{
  "arch": "transformer",
  "model": "multi-label audio tagger",
  "dataset": "telephone keypad tones over noise or synthetic speech",
  "train_examples": 39062,
  "noise_aug": 0.002,
  "n_mels": 40,
  "hop_length": 160,
  "input": "log_mel",
  "spec_augment": true,
  "win_length": 512,
  "norm": "layernorm_no_bias",
  "norm_position": "post",
  "activation": "quick_gelu",
  "mlp_ratio": 6,
  "head_dim": 32,
  "fused_qkv": true,
  "bias": "none",
  "qk_norm": true,
  "parallel_block": false,
  "inner_norm": false,
  "moe": "expert_choice",
  "num_experts": 16,
  "moe_every": 2,
  "expert_mlp_ratio": 0.25,
  "experts_per_token": 1,
  "shared_expert": false,
  "subsampling": 2,
  "layers": 8,
  "width": 384,
  "positions": "learned",
  "pooling": "class_token",
  "num_labels": 26,
  "residual_init": "none",
  "optimizer": "adam_atan2",
  "lr": 0.001,
  "beta1": 0.9,
  "beta2": 0.98,
  "grad_clip": 0.5,
  "steps": 29600,
  "batch_size": 192,
  "epochs": 145.5,
  "lr_schedule": "wsd",
  "decay_fraction": 0.4,
  "final_lr_fraction": 0.1,
  "warmup_steps": 880,
  "weight_decay": 0.1
}
Rows from block 3 of a small multi-label audio tagger, named by matrix and row number. Rows with one number within an expert belong to one neuron, the router's apart. Each number is 200 + 40 x the weight over its row's rms, rounded and kept within 0 to 999. All counts start at 0.
Before each expert's rows are labels from the 100 clips, of 14976, where the router gives the expert most weight on average: "top examples" is what is common among them. Only what is clearly more common there than usual is listed. The data: telephone keypad tones over noise or synthetic speech.
# router: router (model.blocks.3.mlp.router.weight, 16x384), inputs 0-127
# up: expert up (model.blocks.3.mlp.up, 16x96x384), inputs 0-127
# down: expert down (model.blocks.3.mlp.down, 16x384x96, transposed), outputs 0-127

# expert 2
top examples: key "D"; key "#"; reverberation; first key: D
router.2,270,194,210,186,124,215,212,210,187,195,282,192,164,162,178,242,183,230,130,189,216,214,172,163,249,217,235,223,211,200,154,225,251,165,202,209,147,262,231,227,181,252,173,217,145,157,203,199,225,210,200,144,335,212,240,227,176,235,184,257,216,209,156,198,261,192,101,169,277,323,260,241,156,183,190,206,207,115,212,237,162,205,208,233,98,161,239,215,234,222,230,273,239,184,220,170,273,211,216,184,172,245,223,161,153,186,183,259,156,229,163,157,225,269,73,231,225,174,195,172,197,183,191,191,198,211,208,216
up.0,224,195,158,210,310,243,242,177,156,228,184,148,182,190,245,198,250,174,186,223,213,195,172,198,263,236,259,152,222,207,170,237,209,205,203,166,179,199,207,205,172,164,117,180,177,123,193,130,227,220,194,253,230,195,171,177,187,190,216,213,238,147,198,198,198,292,125,160,211,188,194,252,195,213,250,132,210,202,158,234,250,214,248,216,219,241,181,238,164,227,238,280,216,210,175,162,216,259,204,198,203,223,107,275,270,245,166,155,127,271,163,150,140,195,167,287,208,221,146,221,239,123,202,167,195,187,223,212
down.0,255,191,308,235,191,185,178,243,292,176,215,240,184,185,187,211,170,220,129,235,289,189,271,190,207,244,183,201,196,191,214,170,262,196,288,219,244,238,182,184,208,230,170,241,202,214,186,200,175,227,232,218,127,240,200,166,140,169,235,276,225,233,174,167,196,161,245,242,133,171,174,275,274,202,202,292,209,177,189,170,207,194,199,191,214,252,181,175,222,172,111,205,237,232,182,246,176,254,258,171,210,196,211,177,178,195,145,203,221,161,192,222,234,224,194,169,185,194,204,189,191,175,193,174,254,155,234,186
up.1,145,197,212,173,198,208,165,143,183,197,233,199,184,200,251,174,162,178,190,169,214,170,223,197,211,193,170,229,170,181,154,175,202,218,238,255,223,135,200,159,244,244,148,126,198,241,260,223,162,217,160,284,89,164,197,167,139,235,297,209,198,187,335,224,174,232,204,186,151,201,154,148,180,142,198,139,283,194,253,126,178,207,141,229,197,174,222,190,233,205,216,235,174,207,210,151,262,194,190,246,225,310,204,240,155,204,294,174,251,209,187,247,175,205,210,200,256,216,183,203,200,221,202,169,257,161,219,202
down.1,224,180,217,255,191,224,181,147,206,258,238,233,202,248,155,177,216,189,190,255,231,187,189,90,163,285,161,221,158,186,203,219,234,222,238,174,219,190,197,180,216,217,216,199,202,139,227,149,131,233,266,221,162,256,198,203,221,162,219,260,201,223,124,178,176,164,236,291,202,247,229,204,197,248,201,260,184,197,270,181,222,265,125,197,159,153,210,217,173,213,175,156,207,265,189,284,161,260,244,152,174,194,168,249,147,319,163,158,176,177,229,189,297,210,184,165,230,155,181,200,131,196,173,214,157,203,239,213
up.2,135,246,264,260,244,170,220,123,215,79,181,245,205,154,189,186,151,198,196,141,230,174,225,133,189,183,164,214,184,226,217,144,176,254,126,210,166,216,180,173,237,242,209,221,168,286,232,135,215,170,193,257,245,194,254,241,189,203,279,222,140,146,163,250,191,196,254,171,211,170,118,188,212,143,240,208,238,198,242,133,179,204,200,263,265,214,334,217,168,162,191,171,227,139,179,177,179,164,193,168,141,194,208,164,128,238,265,201,185,209,185,258,270,171,293,209,224,223,264,176,205,232,303,234,225,202,202,180
down.2,223,246,159,174,181,207,224,171,124,235,205,112,251,161,155,213,229,162,138,222,167,222,125,196,181,246,234,148,166,176,176,188,192,150,110,175,109,198,260,223,198,201,151,143,219,267,205,197,225,184,180,126,118,140,226,223,154,164,250,212,207,206,237,118,188,268,197,178,164,136,209,150,151,152,189,158,174,243,241,199,221,223,154,187,158,153,225,223,171,231,129,197,198,225,198,176,208,171,178,218,216,187,178,209,159,258,164,182,215,166,176,168,138,162,198,251,217,226,176,161,256,150,222,185,138,229,222,187
up.3,167,250,128,105,163,227,228,205,275,255,273,192,215,232,194,225,204,249,168,126,201,221,232,233,160,147,226,247,215,195,169,231,228,256,183,198,257,153,151,204,218,198,148,213,262,188,224,257,221,238,211,216,175,241,234,191,236,237,186,157,229,250,265,166,264,134,190,206,193,228,163,196,273,177,149,194,225,168,202,173,199,282,203,156,205,210,160,247,285,185,185,184,187,213,203,233,219,211,172,228,185,234,236,193,179,185,214,167,278,165,240,237,182,195,220,205,167,200,237,186,163,198,249,193,226,220,163,130
down.3,182,174,155,246,156,254,202,164,153,195,219,195,210,197,194,210,169,223,160,229,176,221,157,171,219,168,180,235,223,165,270,185,219,183,171,207,136,213,250,216,198,191,130,234,187,213,165,176,222,177,186,131,279,172,162,190,198,99,160,206,200,232,225,283,174,195,204,211,159,153,229,143,203,283,224,192,283,228,227,182,147,179,239,174,187,172,280,236,215,257,201,101,202,228,105,239,233,201,148,202,186,239,226,154,198,230,201,176,168,198,240,182,257,183,174,168,102,235,205,147,187,240,167,237,180,225,224,227
up.4,142,137,204,205,247,253,208,176,165,209,140,237,125,202,194,205,150,185,141,247,184,118,245,164,230,183,230,261,171,234,264,123,212,225,212,254,200,216,185,138,232,183,180,239,165,145,241,242,241,219,232,212,185,151,189,119,231,155,238,229,244,169,179,200,186,187,188,229,241,179,149,215,205,255,225,136,155,245,200,177,217,127,186,221,223,256,212,235,155,230,229,234,217,217,207,128,157,186,209,89,247,205,224,166,220,157,252,146,199,187,174,167,178,151,246,232,190,203,218,235,221,194,168,220,216,184,232,246
down.4,146,124,156,225,221,202,220,130,226,235,77,214,208,193,231,199,248,214,180,281,186,137,109,110,146,219,150,274,187,109,212,203,206,202,170,158,216,148,200,242,237,131,247,254,146,138,181,242,206,143,195,227,178,239,227,256,232,171,159,132,201,155,150,220,146,196,229,220,246,204,190,115,232,245,261,198,177,183,198,233,244,198,266,209,215,162,220,198,199,195,241,205,185,185,168,207,178,196,188,179,184,217,221,135,271,176,146,122,225,165,211,239,221,205,197,159,187,191,228,192,189,169,211,239,212,215,169,229
up.5,232,159,176,124,172,180,200,227,204,207,193,238,175,238,208,186,193,227,299,171,216,246,211,219,181,238,214,168,239,151,153,230,250,236,214,219,195,192,223,153,136,197,218,161,265,185,262,232,204,140,226,168,153,192,162,291,224,176,100,200,170,222,221,126,190,217,214,226,183,195,302,227,162,224,208,197,227,190,127,228,121,161,158,218,261,219,146,231,247,109,115,245,148,233,247,223,227,204,219,205,192,144,157,195,135,206,197,232,228,217,242,192,177,194,171,91,172,195,265,177,227,146,275,131,172,208,193,205
down.5,227,191,175,126,202,224,232,245,189,197,264,241,155,277,156,186,206,142,218,188,220,204,129,145,243,185,161,136,239,147,206,233,222,204,222,206,247,197,152,246,221,274,199,225,232,191,154,217,177,218,216,234,195,250,247,220,237,248,201,175,214,200,268,189,205,305,134,224,222,310,230,182,163,221,203,229,287,149,242,183,184,216,222,239,209,192,200,196,238,155,220,265,210,161,282,199,246,239,188,236,130,194,220,254,242,240,178,226,222,222,255,192,230,221,124,134,259,215,221,131,261,225,222,234,221,199,275,208

# expert 14
top examples: speech; number of keys: 1; mains hum; number of keys: 2
router.14,258,174,176,256,143,201,155,193,182,177,263,218,189,251,202,217,181,163,263,148,174,199,253,159,183,147,132,220,216,243,140,206,132,170,241,217,239,241,239,170,212,133,234,145,231,215,191,202,206,166,188,303,234,245,186,151,225,247,239,160,245,174,183,210,190,158,174,207,192,262,165,137,182,211,210,225,224,99,232,156,193,243,179,138,169,237,186,210,158,226,169,231,158,255,165,248,223,208,182,147,136,233,188,213,181,174,174,189,278,221,120,183,215,239,268,143,188,156,240,95,197,250,153,157,211,172,205,187
up.0,234,219,179,208,270,230,247,178,159,173,197,172,246,199,167,155,200,143,216,225,164,227,156,233,207,281,215,172,159,123,182,244,192,166,224,180,153,169,185,266,237,150,164,168,166,121,132,139,233,203,165,224,259,191,217,226,131,210,151,197,211,143,142,214,224,280,217,157,197,185,243,228,235,247,198,161,140,228,109,187,285,213,250,165,193,182,168,258,172,197,243,243,175,149,179,163,209,174,237,222,221,181,223,162,197,163,189,233,138,254,223,162,183,194,177,260,180,221,166,267,208,190,151,168,173,204,228,216
down.0,208,186,119,165,188,185,259,169,177,188,203,228,164,275,188,242,118,215,247,210,128,234,172,177,159,150,188,226,191,201,208,203,134,213,167,211,244,152,177,281,120,127,161,170,171,205,224,179,175,205,169,311,175,198,208,159,162,214,223,191,224,129,186,230,121,222,213,182,247,188,200,152,241,180,115,181,241,133,247,228,228,152,242,159,256,194,243,209,225,217,156,227,137,176,197,195,192,166,176,197,153,279,213,219,223,169,223,177,220,204,188,111,290,119,244,190,204,207,195,186,190,165,217,113,158,251,183,136
up.1,260,282,222,151,207,258,241,279,247,193,173,244,210,154,303,170,183,150,217,216,200,157,220,182,232,263,243,283,240,198,197,147,266,177,225,186,177,228,131,250,177,238,218,220,196,207,214,199,255,280,250,220,175,187,209,223,200,170,170,257,190,214,196,222,183,275,172,164,141,212,202,147,207,221,208,205,259,195,186,249,268,215,197,184,210,194,170,177,230,140,147,260,198,229,216,200,162,249,161,223,185,165,209,258,227,188,212,246,217,224,215,194,191,146,157,270,283,219,203,204,157,225,159,122,244,234,220,183
down.1,176,243,153,188,163,205,226,179,165,226,223,209,209,282,230,140,201,209,263,206,203,166,234,224,196,204,208,169,249,196,209,151,201,152,175,204,217,184,238,219,182,151,181,182,210,149,271,172,126,190,220,209,145,198,258,233,213,217,264,193,236,168,252,278,191,200,178,181,126,232,105,218,153,175,180,212,224,185,214,205,185,220,182,199,219,133,251,188,179,292,194,221,134,214,204,133,234,199,197,179,195,206,181,265,226,236,215,214,257,245,218,167,209,176,262,290,197,138,175,229,191,165,206,164,141,225,168,182
up.2,194,151,169,128,161,251,224,217,230,179,243,183,164,223,179,232,150,220,232,196,115,177,220,135,181,239,197,214,230,200,150,271,157,270,225,179,124,227,228,228,242,171,240,200,218,202,224,170,311,193,227,147,206,191,184,304,125,196,167,150,167,235,215,158,192,172,157,251,239,223,191,184,168,162,226,220,188,192,193,245,184,232,171,198,235,212,190,195,281,102,171,223,197,228,210,225,223,203,172,303,175,191,202,156,267,158,177,196,238,193,246,216,120,191,236,222,233,154,237,168,256,179,180,238,205,216,86,165
down.2,200,232,170,206,193,179,182,262,177,127,190,252,106,307,196,140,158,214,281,179,166,134,236,112,242,170,230,210,281,190,235,98,184,201,129,245,255,166,182,214,168,206,181,213,246,228,222,226,175,184,208,203,204,234,191,127,181,221,210,207,173,169,267,277,209,214,157,160,223,248,161,199,193,184,179,211,193,234,165,191,197,241,194,271,295,190,162,208,233,138,185,258,146,215,217,171,189,186,161,164,152,172,230,202,248,154,143,280,235,179,182,153,233,153,227,167,222,130,193,269,178,268,241,161,148,178,194,190
up.3,177,184,255,237,227,160,172,144,213,180,192,252,180,216,167,179,203,191,224,250,226,104,169,198,248,321,271,273,228,137,220,204,155,246,198,163,178,180,202,228,158,270,113,135,199,220,209,212,160,185,182,172,217,170,230,205,139,182,250,141,159,225,248,283,139,172,159,193,185,189,229,149,143,214,167,232,203,156,227,199,190,198,220,285,200,187,261,166,228,181,149,262,169,144,207,218,203,170,172,199,208,190,271,241,180,209,142,152,202,176,192,204,153,213,110,247,284,176,222,181,209,166,150,202,193,191,128,167
down.3,166,171,177,187,280,201,128,170,221,192,198,227,235,238,192,193,217,244,238,189,260,108,263,197,198,237,134,179,253,253,161,226,253,225,230,147,166,142,235,215,219,145,232,153,143,237,203,179,177,61,188,227,214,177,224,162,170,181,120,144,101,165,224,213,199,206,176,196,233,280,252,226,161,277,244,180,226,205,253,193,207,245,142,179,217,121,279,234,196,160,231,179,263,198,192,147,237,243,194,246,169,208,219,262,211,209,116,229,227,229,237,226,230,249,200,240,180,148,228,162,149,168,227,260,216,162,153,248
up.4,204,201,249,221,255,177,212,178,146,164,209,220,140,177,144,132,185,199,224,248,145,205,163,212,247,287,244,242,274,133,200,205,178,202,163,132,178,229,222,185,176,202,176,223,185,183,169,202,181,200,238,224,236,181,157,188,195,199,83,226,237,131,190,192,217,237,169,150,172,192,177,234,134,229,227,137,214,243,207,218,205,198,237,251,235,157,223,237,191,203,195,294,153,161,181,133,139,199,262,185,237,152,201,267,230,181,158,206,180,167,193,141,178,162,185,225,134,264,139,218,243,211,183,238,195,163,236,185
down.4,155,191,189,208,179,234,241,234,238,248,194,140,131,230,183,171,163,178,133,234,208,210,187,235,123,163,178,242,190,212,222,167,236,244,214,258,199,177,243,164,249,169,145,243,212,183,222,217,132,234,235,230,135,212,253,148,210,201,200,172,315,199,188,154,217,206,200,214,184,228,156,262,185,166,221,221,244,209,215,192,270,155,215,219,166,228,200,272,204,283,132,198,212,243,130,200,174,243,277,147,211,210,177,191,199,289,152,157,211,186,282,209,302,233,289,167,174,167,217,131,171,217,209,217,225,194,214,224
up.5,248,191,134,208,244,303,186,185,158,236,270,131,199,231,187,207,220,146,207,287,212,226,162,201,256,213,196,186,296,137,213,278,190,153,272,160,182,268,202,229,242,120,206,208,198,218,165,177,178,186,173,234,259,197,146,232,219,150,146,255,225,133,188,225,250,245,121,221,202,181,245,177,178,285,215,164,205,218,181,219,196,234,204,198,193,275,220,212,199,194,206,268,185,211,216,203,190,181,222,184,227,178,175,212,193,275,168,173,199,258,133,181,105,233,188,214,224,221,212,195,297,267,145,146,238,195,161,204
down.5,197,182,185,176,200,179,217,192,173,235,203,237,207,304,155,184,207,95,261,230,157,133,190,136,206,127,169,168,198,236,255,224,174,235,160,223,214,214,224,256,155,186,285,148,182,201,191,206,223,214,223,237,128,238,224,187,216,252,178,163,268,198,225,204,174,289,131,232,205,266,213,206,163,147,161,211,231,125,206,177,281,230,174,233,230,138,185,242,218,212,252,230,165,197,219,222,267,193,205,227,109,238,154,241,258,273,161,210,240,154,208,164,283,146,282,172,218,146,219,170,234,205,248,153,163,184,162,176

# expert 13
top examples: pink noise; white noise; number of keys: 3
router.13,163,259,177,222,175,234,141,167,300,184,251,179,223,223,216,241,191,197,238,133,155,187,247,259,187,176,98,198,170,180,247,221,171,240,243,143,189,154,190,215,186,218,327,181,259,214,205,212,257,240,178,151,162,267,219,265,250,160,232,187,235,237,231,242,214,170,212,233,165,165,203,194,212,152,160,258,175,147,243,193,139,202,194,232,186,187,212,231,205,202,236,163,243,175,236,194,251,214,112,208,168,191,179,211,168,179,160,155,227,160,236,219,216,194,203,264,213,210,217,170,166,232,134,217,266,249,92,177
up.12,173,208,226,131,208,227,189,229,264,181,174,231,245,211,150,258,208,237,225,160,142,186,214,261,264,225,347,192,225,178,154,179,148,236,186,171,146,236,223,194,193,249,140,245,263,245,262,153,211,203,136,172,173,229,217,267,188,205,179,183,143,261,227,230,207,248,122,198,196,232,210,205,187,188,143,222,156,157,252,254,139,180,155,210,168,184,230,173,289,184,224,215,257,162,247,203,233,208,70,170,188,214,206,290,161,191,193,207,102,169,214,263,152,197,148,185,191,189,238,199,233,165,175,159,189,209,100,202
down.12,166,139,222,165,216,164,246,214,161,195,235,154,196,260,246,206,204,128,207,180,175,216,172,127,224,124,224,175,236,144,180,216,146,198,155,291,149,177,226,210,186,146,257,215,146,241,194,247,201,153,181,170,251,196,257,283,163,213,227,152,238,195,264,199,241,262,134,178,239,272,209,208,154,126,144,215,294,197,185,155,281,152,191,184,218,168,154,241,201,118,192,215,264,256,255,209,221,188,180,291,136,216,184,187,288,190,222,251,143,227,240,185,181,153,270,134,264,204,259,171,283,149,283,162,173,134,166,155
up.13,170,220,210,238,272,145,233,190,222,49,135,254,223,206,137,185,146,250,225,228,234,165,218,172,311,286,192,241,200,143,191,227,162,270,219,186,173,227,249,160,174,240,180,197,228,212,213,225,178,161,185,225,233,183,152,142,186,211,176,224,193,198,254,187,241,247,194,149,173,170,226,222,156,284,211,166,204,188,198,276,98,193,175,153,207,147,193,143,181,161,198,197,209,188,271,220,182,261,182,148,162,84,225,176,107,226,177,256,193,176,250,161,173,150,154,160,217,173,203,189,255,194,188,270,203,247,155,141
down.13,172,206,109,233,165,131,125,156,130,186,243,237,190,262,140,183,183,195,264,191,127,186,204,216,176,173,209,191,220,150,178,226,124,168,95,202,205,174,141,188,102,197,133,119,178,203,240,153,190,220,208,253,256,208,221,169,226,249,221,243,233,126,244,196,189,261,177,161,201,227,207,154,212,193,106,169,251,195,221,205,222,190,161,200,222,205,197,193,208,215,200,264,112,183,222,154,182,138,204,250,163,145,185,262,229,206,219,208,169,229,188,123,214,108,240,199,231,150,153,198,221,250,181,115,109,200,161,116
up.14,203,191,248,184,215,183,292,181,198,142,185,205,231,150,173,218,227,171,193,232,210,142,158,201,344,288,238,231,207,195,179,234,151,276,163,236,110,225,286,177,141,275,182,198,156,194,209,213,198,184,197,210,192,177,127,175,185,221,126,215,151,207,257,215,239,246,168,156,207,184,209,249,210,253,189,137,213,243,219,156,182,146,220,141,202,186,224,211,159,212,208,232,202,179,248,161,180,211,169,243,217,133,198,210,182,245,200,218,156,192,238,171,138,102,183,155,172,195,182,290,250,260,221,318,219,216,175,141
down.14,205,208,179,194,187,199,140,87,177,156,261,177,218,233,140,153,211,203,218,213,167,231,179,178,182,124,179,123,184,146,161,211,183,98,160,214,207,194,195,216,139,200,200,131,122,124,183,158,180,193,157,269,234,202,260,187,203,241,204,222,296,190,249,183,162,195,184,225,190,184,278,197,195,222,156,185,238,138,243,243,193,217,193,148,187,208,264,200,192,252,196,205,186,233,153,186,205,164,201,204,214,168,175,252,188,167,250,177,84,175,162,180,223,136,193,177,254,232,181,171,234,246,195,167,155,180,188,124
up.15,192,139,186,163,273,147,217,204,169,162,250,241,161,222,232,268,215,227,278,242,220,233,224,176,233,161,189,178,247,155,198,223,194,193,131,198,277,248,232,208,151,243,133,215,168,197,138,205,146,219,120,227,243,182,232,235,163,252,205,193,264,159,209,249,158,188,226,142,197,252,163,143,107,298,192,248,212,172,169,209,243,186,193,202,124,194,268,259,171,160,192,313,172,171,180,179,201,167,210,287,155,234,196,188,190,144,146,297,147,195,194,182,197,182,145,227,260,166,209,108,227,138,192,164,227,167,205,193
down.15,178,163,194,264,163,256,213,174,187,219,243,229,142,197,146,304,213,224,169,237,183,250,114,214,144,165,245,218,209,272,181,175,215,212,188,184,164,248,204,189,132,199,151,165,146,216,150,232,190,205,171,200,213,188,175,212,210,137,262,204,160,225,226,179,240,215,218,248,199,149,164,224,181,228,178,214,197,223,208,219,252,275,127,231,154,153,167,107,178,188,161,220,231,194,126,201,162,206,169,101,156,220,197,234,165,218,168,142,250,77,143,199,208,168,180,224,246,270,167,196,172,201,130,194,153,156,231,152
up.16,152,192,200,182,177,162,184,225,210,219,223,223,251,193,233,192,203,231,207,199,164,188,206,254,201,157,222,150,275,192,114,158,174,195,181,230,248,84,215,266,279,205,237,195,309,204,293,170,179,230,171,175,153,224,234,208,102,153,224,189,166,207,268,276,211,164,166,177,192,186,173,156,183,186,222,187,234,214,178,206,174,192,222,263,270,190,229,224,220,254,217,259,201,191,188,218,189,146,195,226,269,211,194,228,224,259,144,177,270,184,173,273,194,164,165,110,187,145,219,203,290,271,239,197,207,189,129,151
down.16,240,219,189,211,224,179,164,194,152,215,207,227,194,245,236,209,156,201,258,168,222,233,228,220,181,148,140,236,205,188,186,223,220,225,178,224,248,201,207,286,188,153,244,125,210,216,249,135,185,254,162,229,184,226,181,174,216,293,189,286,243,138,204,256,139,177,209,201,185,208,197,214,201,195,212,241,192,168,215,257,191,216,128,196,205,191,243,198,181,157,172,176,204,164,181,193,215,218,195,118,142,211,130,278,237,171,175,214,168,213,189,227,262,204,291,195,211,164,141,208,185,234,195,206,163,225,127,206
up.17,191,178,277,247,224,196,200,178,183,180,191,201,251,224,227,183,141,126,185,169,270,183,199,110,161,251,232,191,153,133,182,270,204,231,194,188,173,186,115,210,177,215,113,239,183,202,177,213,200,152,175,211,229,191,234,147,222,226,242,246,172,93,117,202,203,207,268,206,173,161,248,232,230,190,249,232,160,224,230,126,264,145,200,176,198,216,258,211,229,107,189,179,204,164,150,235,247,236,232,251,215,259,180,165,232,185,205,163,95,237,177,207,298,201,271,149,224,59,248,204,219,274,185,187,147,193,235,190
down.17,112,245,124,201,256,205,225,152,152,172,230,223,211,237,211,192,252,174,236,218,162,235,143,248,189,309,198,142,214,169,179,288,169,250,160,136,197,226,197,181,145,212,190,169,142,168,193,211,215,156,182,234,200,179,238,193,275,262,167,106,155,187,245,230,261,223,172,191,143,223,206,160,110,242,158,176,128,177,224,197,225,225,155,175,139,144,233,256,227,221,136,196,170,119,196,165,190,160,177,204,133,235,220,243,168,236,229,151,182,235,210,176,229,162,188,246,151,218,213,169,163,254,169,152,153,173,221,138

# expert 5
top examples: key "B"; key "C"; reverberation; first key: B
router.5,196,183,208,216,268,215,237,233,194,184,168,237,178,141,198,197,187,181,123,179,155,174,148,175,288,171,87,256,172,158,224,177,155,249,151,173,176,258,265,222,211,250,165,205,160,183,237,169,152,234,165,149,208,160,207,175,245,172,113,232,156,206,187,256,195,210,218,145,213,146,206,200,201,256,238,155,207,258,233,194,177,197,219,127,214,163,228,175,198,180,221,227,196,185,217,133,153,169,152,207,198,143,224,282,186,162,160,216,191,153,271,162,145,220,160,200,165,255,146,253,206,273,176,227,235,233,168,171
up.0,182,218,246,273,154,204,143,179,230,140,224,153,189,167,202,198,207,324,155,133,204,176,230,244,179,157,170,170,190,288,222,120,154,153,181,213,213,157,242,294,181,184,206,192,228,215,209,190,212,313,205,216,163,278,177,170,274,225,251,179,231,234,238,222,131,177,189,268,232,165,158,173,232,152,177,284,167,148,195,227,230,227,235,224,237,268,229,216,204,180,238,149,191,179,197,268,171,142,160,155,196,256,206,139,229,181,268,121,231,178,196,189,217,165,220,237,213,231,263,193,130,192,180,162,216,183,176,177
down.0,230,284,224,307,123,181,241,213,165,245,214,216,182,232,151,144,257,159,281,211,220,200,193,169,258,252,202,191,239,139,156,108,203,162,205,188,252,210,191,201,214,198,155,218,289,85,186,188,197,186,212,236,212,217,190,196,228,176,206,182,197,184,219,206,249,214,103,196,174,262,188,216,186,150,221,131,238,190,196,238,222,300,99,230,254,182,115,183,145,137,227,229,210,211,206,193,154,205,225,120,201,179,146,294,281,219,209,248,135,237,206,221,246,214,227,197,163,196,193,256,179,194,140,233,209,154,209,219
up.1,187,244,165,231,187,256,182,153,259,207,154,238,249,135,221,177,213,186,213,249,195,173,200,210,256,264,98,241,197,132,247,254,195,247,234,180,141,191,213,232,231,240,210,206,279,138,216,147,242,171,216,221,189,152,186,264,150,224,162,255,175,165,247,265,191,265,218,217,205,113,230,199,234,223,193,186,122,285,165,232,190,149,271,140,287,213,226,229,204,179,223,171,159,171,220,212,261,142,177,192,228,163,155,236,204,233,147,159,230,214,297,213,219,159,176,248,170,193,215,248,228,185,183,173,207,250,165,191
down.1,145,243,258,185,160,199,258,208,156,236,165,203,260,276,228,277,158,226,260,209,163,253,251,161,262,232,253,199,263,169,190,206,162,154,214,248,191,163,288,208,201,200,189,229,201,153,227,238,284,122,167,196,256,145,263,155,198,184,208,162,228,216,240,293,273,145,220,197,202,204,256,214,123,243,172,186,175,215,200,202,190,279,161,154,166,176,244,245,202,183,245,188,228,246,214,170,261,174,211,228,176,259,248,288,235,165,215,271,209,197,205,178,216,198,208,106,134,181,239,223,235,190,246,169,176,114,195,165
up.2,186,143,278,223,155,238,221,259,226,212,239,174,197,176,224,277,159,250,206,172,207,219,181,139,157,162,204,259,130,239,188,206,216,214,195,122,191,231,220,168,197,127,188,213,195,131,212,96,225,192,262,187,216,210,184,152,168,199,114,214,216,203,112,139,190,171,208,250,183,191,225,235,268,243,184,176,229,204,199,248,149,191,258,177,201,222,211,205,174,240,354,132,187,189,149,147,222,201,191,142,177,258,230,269,182,156,260,198,189,191,261,199,259,197,244,298,156,218,159,243,108,158,148,194,164,306,205,196
down.2,227,195,214,271,189,138,258,210,265,238,232,244,166,185,167,202,160,229,227,232,212,257,146,196,208,250,140,165,207,236,166,155,211,203,248,227,266,247,179,241,184,176,192,258,131,160,108,266,175,232,219,245,219,197,178,185,155,182,171,144,127,173,194,189,214,208,231,223,169,137,303,149,189,142,198,221,103,182,178,186,266,265,239,254,142,218,133,157,83,165,228,229,246,196,191,236,180,196,211,227,225,225,231,203,252,143,234,176,198,180,139,227,188,192,160,188,253,156,221,182,219,179,141,230,266,185,220,181
up.3,209,230,187,247,180,140,233,161,151,188,234,206,183,245,283,153,155,207,151,228,186,213,187,145,156,266,217,174,216,127,189,158,231,192,175,188,250,79,226,168,193,198,146,212,159,270,203,224,306,244,240,256,228,183,222,117,247,209,231,162,271,235,220,257,159,132,241,225,194,196,206,167,243,181,225,196,161,216,237,145,228,240,221,135,185,201,205,214,252,234,253,200,137,233,88,194,168,199,193,245,265,246,232,196,144,185,208,196,184,166,121,175,181,240,241,249,222,130,235,211,204,250,196,220,192,197,226,169
down.3,119,230,167,180,291,223,163,150,194,92,148,174,229,175,305,203,229,210,247,194,225,214,238,155,150,229,193,222,204,212,282,255,248,238,203,150,147,145,194,188,140,241,262,180,209,258,242,239,211,210,193,133,261,190,251,142,271,214,192,247,223,184,192,251,231,173,189,155,240,278,169,264,171,215,139,217,136,241,165,257,176,153,255,140,167,190,268,255,326,249,239,204,211,204,197,187,218,255,175,241,229,225,191,110,182,213,188,140,209,222,255,178,184,196,190,228,136,250,224,181,236,247,155,152,187,167,159,170
up.4,265,219,223,206,182,258,209,242,232,202,249,237,235,215,191,142,124,297,233,188,215,249,198,181,167,240,198,206,215,140,203,268,179,274,134,227,266,163,262,233,261,183,187,206,206,227,246,155,179,192,158,211,141,228,152,213,254,195,166,206,205,213,212,149,224,193,272,250,184,146,202,178,237,176,218,226,186,213,273,215,152,229,202,187,239,270,221,188,276,123,157,163,173,203,160,213,232,237,172,184,184,252,175,206,149,199,217,184,160,111,282,174,292,190,246,262,210,195,156,146,221,214,193,137,131,240,240,271
down.4,128,238,124,217,186,182,206,152,147,175,224,177,172,244,213,175,259,170,275,221,142,225,147,177,243,200,217,177,220,137,188,226,150,285,133,182,203,199,167,198,150,178,167,170,251,181,203,205,212,219,209,215,213,211,192,184,208,195,175,159,118,146,274,206,228,243,100,145,166,245,186,156,181,194,157,123,264,144,192,220,215,262,132,204,201,182,165,233,222,210,216,245,142,210,256,141,223,140,196,196,200,215,216,261,231,227,185,152,151,190,175,143,203,163,229,181,200,233,179,228,214,226,163,146,161,223,190,146
up.5,205,201,295,213,255,163,154,211,174,225,140,158,263,133,285,181,109,188,168,215,167,205,209,230,207,234,203,193,240,223,259,167,185,227,228,219,221,179,209,128,241,197,264,225,179,221,156,224,165,117,161,195,203,165,176,268,177,131,170,301,187,180,125,204,145,214,171,250,251,242,216,196,151,211,210,254,122,280,158,220,200,197,158,165,267,233,182,283,178,197,177,218,223,254,233,195,144,250,182,154,245,180,196,203,184,174,203,199,197,223,139,216,237,169,278,250,206,181,237,230,171,108,185,197,226,116,158,173
down.5,185,229,200,181,199,257,262,205,185,199,127,226,203,230,174,170,171,243,210,178,155,192,177,224,239,186,195,186,279,171,216,215,162,205,190,230,199,170,219,196,201,211,214,284,249,190,236,198,192,115,211,122,254,173,231,177,213,168,191,143,171,178,222,278,270,165,170,177,252,240,216,183,144,310,187,177,263,169,188,185,137,290,186,241,174,188,249,189,188,201,219,178,169,207,221,215,212,181,199,132,171,186,311,217,148,213,174,227,259,253,196,171,184,188,113,169,211,181,221,189,192,162,217,169,177,228,273,155